A small waveform denoising autoencoder, trained from scratch.
Model: encoder norm batchnorm, encoder depths [6, 6, 6], decoder activation snake, decoder widths [24, 48, 96, 192, 192, 192].
Data: 39062 training examples, 30.0 epochs.
Rows from block 7 of the decoder of a small waveform denoising autoencoder, named by matrix and row number. Rows with one number belong to one channel. Each number is 128 + 32 x the weight over its row's rms, rounded and kept within 0 to 255. All counts start at 0. After the name is the row's rms in percent of the matrix's.
After each channel's rows are labels from the 100 clips, of 14976, where the channel reaches its highest value: "lies over" is the class under the peak. Only what is clearly more common there than usual is listed. The data: strings of digits, spoken by a formant synthesiser in many voices. In brackets: how many of the 100, against the usual share in percent.
# convs0: first width-7 conv, dilation 3 (decoder.decb.2.1.convs.0.weight, 96x96x7, each kernel summed), inputs 0-95
# convs1: second width-7 conv (decoder.decb.2.1.convs.1.weight, 96x96x7, transposed, each kernel summed), outputs 0-95

convs0.72 113 [ 91 140 118 111 130 130 120 149 114 119 167  87 145 104 138 205 146 169 115 154  78 132 133 135 113 128 147 115 150 122 127 185 142 100 208 105 233 127 128 170 131 131 157 124 152 142 138  96 160 124 132  54 127  86  94 100  74  93 110 107 177  88 109 127 104 166  39 121 159 135 154  75 156 122  83 136 127 126 130  94 123 104 128 123 150 204 141 109 139 147 116 107  81  93  88 151]
convs1.72 119 [103 126 143 115 234 157 138  91 174  84 107 132 141  91 112  78 124 134  96 171 152 151 105 121 105  93 138 173 137  99  95  73 113 136 119 112 165 102 148  76 133  88 154  83  82 143 175 167 100 172 142 166 168 142 152 146  97  72 130 181 116 189 154 123 159 116 136  99 178 106 106 142 162 133  70 124 175 115 134  99 131  80 138 170 158 146 146 162  80  86 120 114 114 122 118 171]
lies over: /aɪ/ (77 vs 6)

convs0.54 114 [209 154  98 185  86 175 138 206  89 139 191 168 135 146  84 114 173 102 102 133 139 134 102 135 158 131 187 132 103 192 105 168 154 142 156 164 174 134 135 142 100 173 106 164 143  88 132 103 152 143 170 157 127 135 210 144 154 135  62 117 139 124 129  67 140 117 174 122 173 138  76 147 138 118 109 142 101 145 138 144 127 123 146  87 149 132 129 147 151  69 117 139 133 120 175 148]
convs1.54 087 [ 90  61  98 113 127 103  91 129 179 146 117  89 138 112 100 186 113 149 131 100 107 119 127 155 142 130 113 156 116 104 150  84 117 153 150 109  69 150 201 112 144  96 140 101 154 169  86  88 134  92 145 102 123  99  59 192 134 101 107 136 122 132 163 128 121 158  91 175  42 148 145 116 161  91 138 122 193 130  91 128  90  65 108 169 146 143 182 110 174 147 189 151 133 131 105 143]
lies over: /f/ (41 vs 3.6)

convs0.5 114 [139 139 123  75  71 139 192 129 100 126  82 157 139  87 117 198 129 161 134 160 105  88 153 184 128 121 119 132 102 117 148 178  92 210  84 199 152 144 142 126 111  77 186 100 135 136  88 188 181 105 130  69 106 149 162 104 101 109  90  96 145  91 114 158 129 104 135 159 119 154 128 117 102  93 128 127  99 147 162 126 141 110 167 177 103 102  60  98 123 116 110 146 143 118 150 169]
convs1.5 105 [105 154 134 138  93  91 155  91 152  91 141 122 114 135 138  90  85 107 124  76 141 110 126  88 140 221 138 148 128 132 145  68 130 114 115  91 150  91 119 156  49 193 118 164 105 124 228 160 121 154 167 210 158  88 139  91 140  74 150 148 118 163  85  90 141 115  82 121 166 166  83 163 123 158 122 151 149 103 157 144 108 158 128 146 134 104 145 153  99 101 130 154 129 123 100 126]
lies over: /ɔ/ (47 vs 2.4)

convs0.26 111 [126 129 200  72  90 145 103 127 106 151  95 112 115 100 184  98 106 161  97 122 100 110 135 116  92 138 143 157 129 145 172 136 144 104 161  97 108 125 161 125 145 197 126 163 134 209 126 135 119 207  72 144  78 148 137 128 171 115 126 130 132 145 130 106  92  80 147 124 110 165 103 102 131 153  73 137 192 114 153  43 152 180 117 109  90 136 128 135 110 138 140 128  76 109 213 122]
convs1.26 106 [130 127  34 170 163 167 110 170 123 185 122 167 133  63 134 131 136  46 129 112 119 177 153 141  89  87 119  73 132  88  80 149 135 128 120  97  91 145 150 158 178 124 136 114 206  93 164 139 101 121 140 121 191 133  82 164 146 107 110 130 148 180  94 137 151  97 153 108 144 162 108 124 170 151 159 128 130  85 149 124 120  94  87 106 126  68 122 117 130 140 165 179 158 152 103 109]
lies over: /f/ (99 vs 3.6)

convs0.29 110 [132  55 134 122 136 125 101 112 117 138 144 117 149  98 132  74 143 137 157 128 115 120  53 141 147 106  55 145 163 174 131  97 171  81 152  82 146 180 122 111  95 143  97 170 122 160 142 118 152 154 140 128  57  90 124 159 138 148 118 122 104  99  96  51 148 159 129 132 114 180 175 107 158 143  89 105  52  72  71 148 133 156 102 110  66  82 117 158 103 158 156 141 118 107 130  93]
convs1.29 105 [154 196 140 130 190 165 117 129 126 110 122 102 136  73 122 187  71 107 137 106 112 137 193  94 163 138 144  99 111 142 116 124 111 142 128 137  97 147 135  74  92  99 186  87 120 131 105 106  94 171  98 144 164 169 134 154 172 121 139  93  59 136  88 155 118  86  88 174 103  94 122 157 122 154 114 155 124  95 172 134 102  77 131  76 161 172 161 116 115 108 180 124  65 187 156 154]
lies over: /i/ (39 vs 2)

convs0.58 093 [149 177 143 115  64 159  70  47 117 142 183 125 142  63  85  82 158 170 155 107 110 114 107 151 169 158 137 140 175  79 118 146 133 125 133 121 108  93 101 121 111 187 134 154 158 140 144 114 113 154 137 115 155  97 132 159 109 168 121  64 115 188 160 101 134 142 111 135  63 157 151 126 127 167 131 172 128 111  94 146  46 140 154 173 157 180 158 161 122 136 152  91 116 123 151  86]
convs1.58 068 [ 96 117 147 153  95 123 170 115 180 147 122 167 173 110 115 176 104 160 105 135 157 192 106 105  67  83 141 103 101 154 158 136 137 162 131 141 123 174 180 158 178  69 126 101 160  85 131 123 128 187 118 116 145 101 112 163 131  56 168 138 111 139 101 117 172 119 185 171 109  68 124 156 128 139 107 136 159 129 180 112 169  73 152  45 147 166  83 119 144 130 166 126 141 158 124 126]
lies over: /aɪ/ (44 vs 6)

convs0.86 091 [137 128 148  68 113 122  79  89 101 128 140 132 130 149 183  90  60 108 212 116 167 128 112 130 173 112 158 145 202  70 122 100 121 161 138 146 145 151 158 106 119 139 161  95 149 163 139 121 127 130 150  91 127  93 174 146 138 171 199  57 110 144 152 100 136 134 130  95 160 112 101  78 153 141  90 118 173 134 140 111  85 127 136 184 121 162 138  51 136  84 185 122 138 124 113  99]
convs1.86 073 [130 167 137  83 152 150 181  57 113  85 139 134 161 144 129 111 165 159  63 100 112 176 174  80 116 136 123 129 100 167 121 112 128 144 130 122  74  91 107  84  69 121 145 142 131 149 128  97  69 113 134 110  85 110 132 141  23 113 119 152 148 156 163 100  78 142  77 129  99 146 151 120 135  95 156 154 103 145  71 107 164 161 119 103 174  81 153 151 130 164  77 132 132 119 131 191]
lies over: /ɔ/ (60 vs 2.4)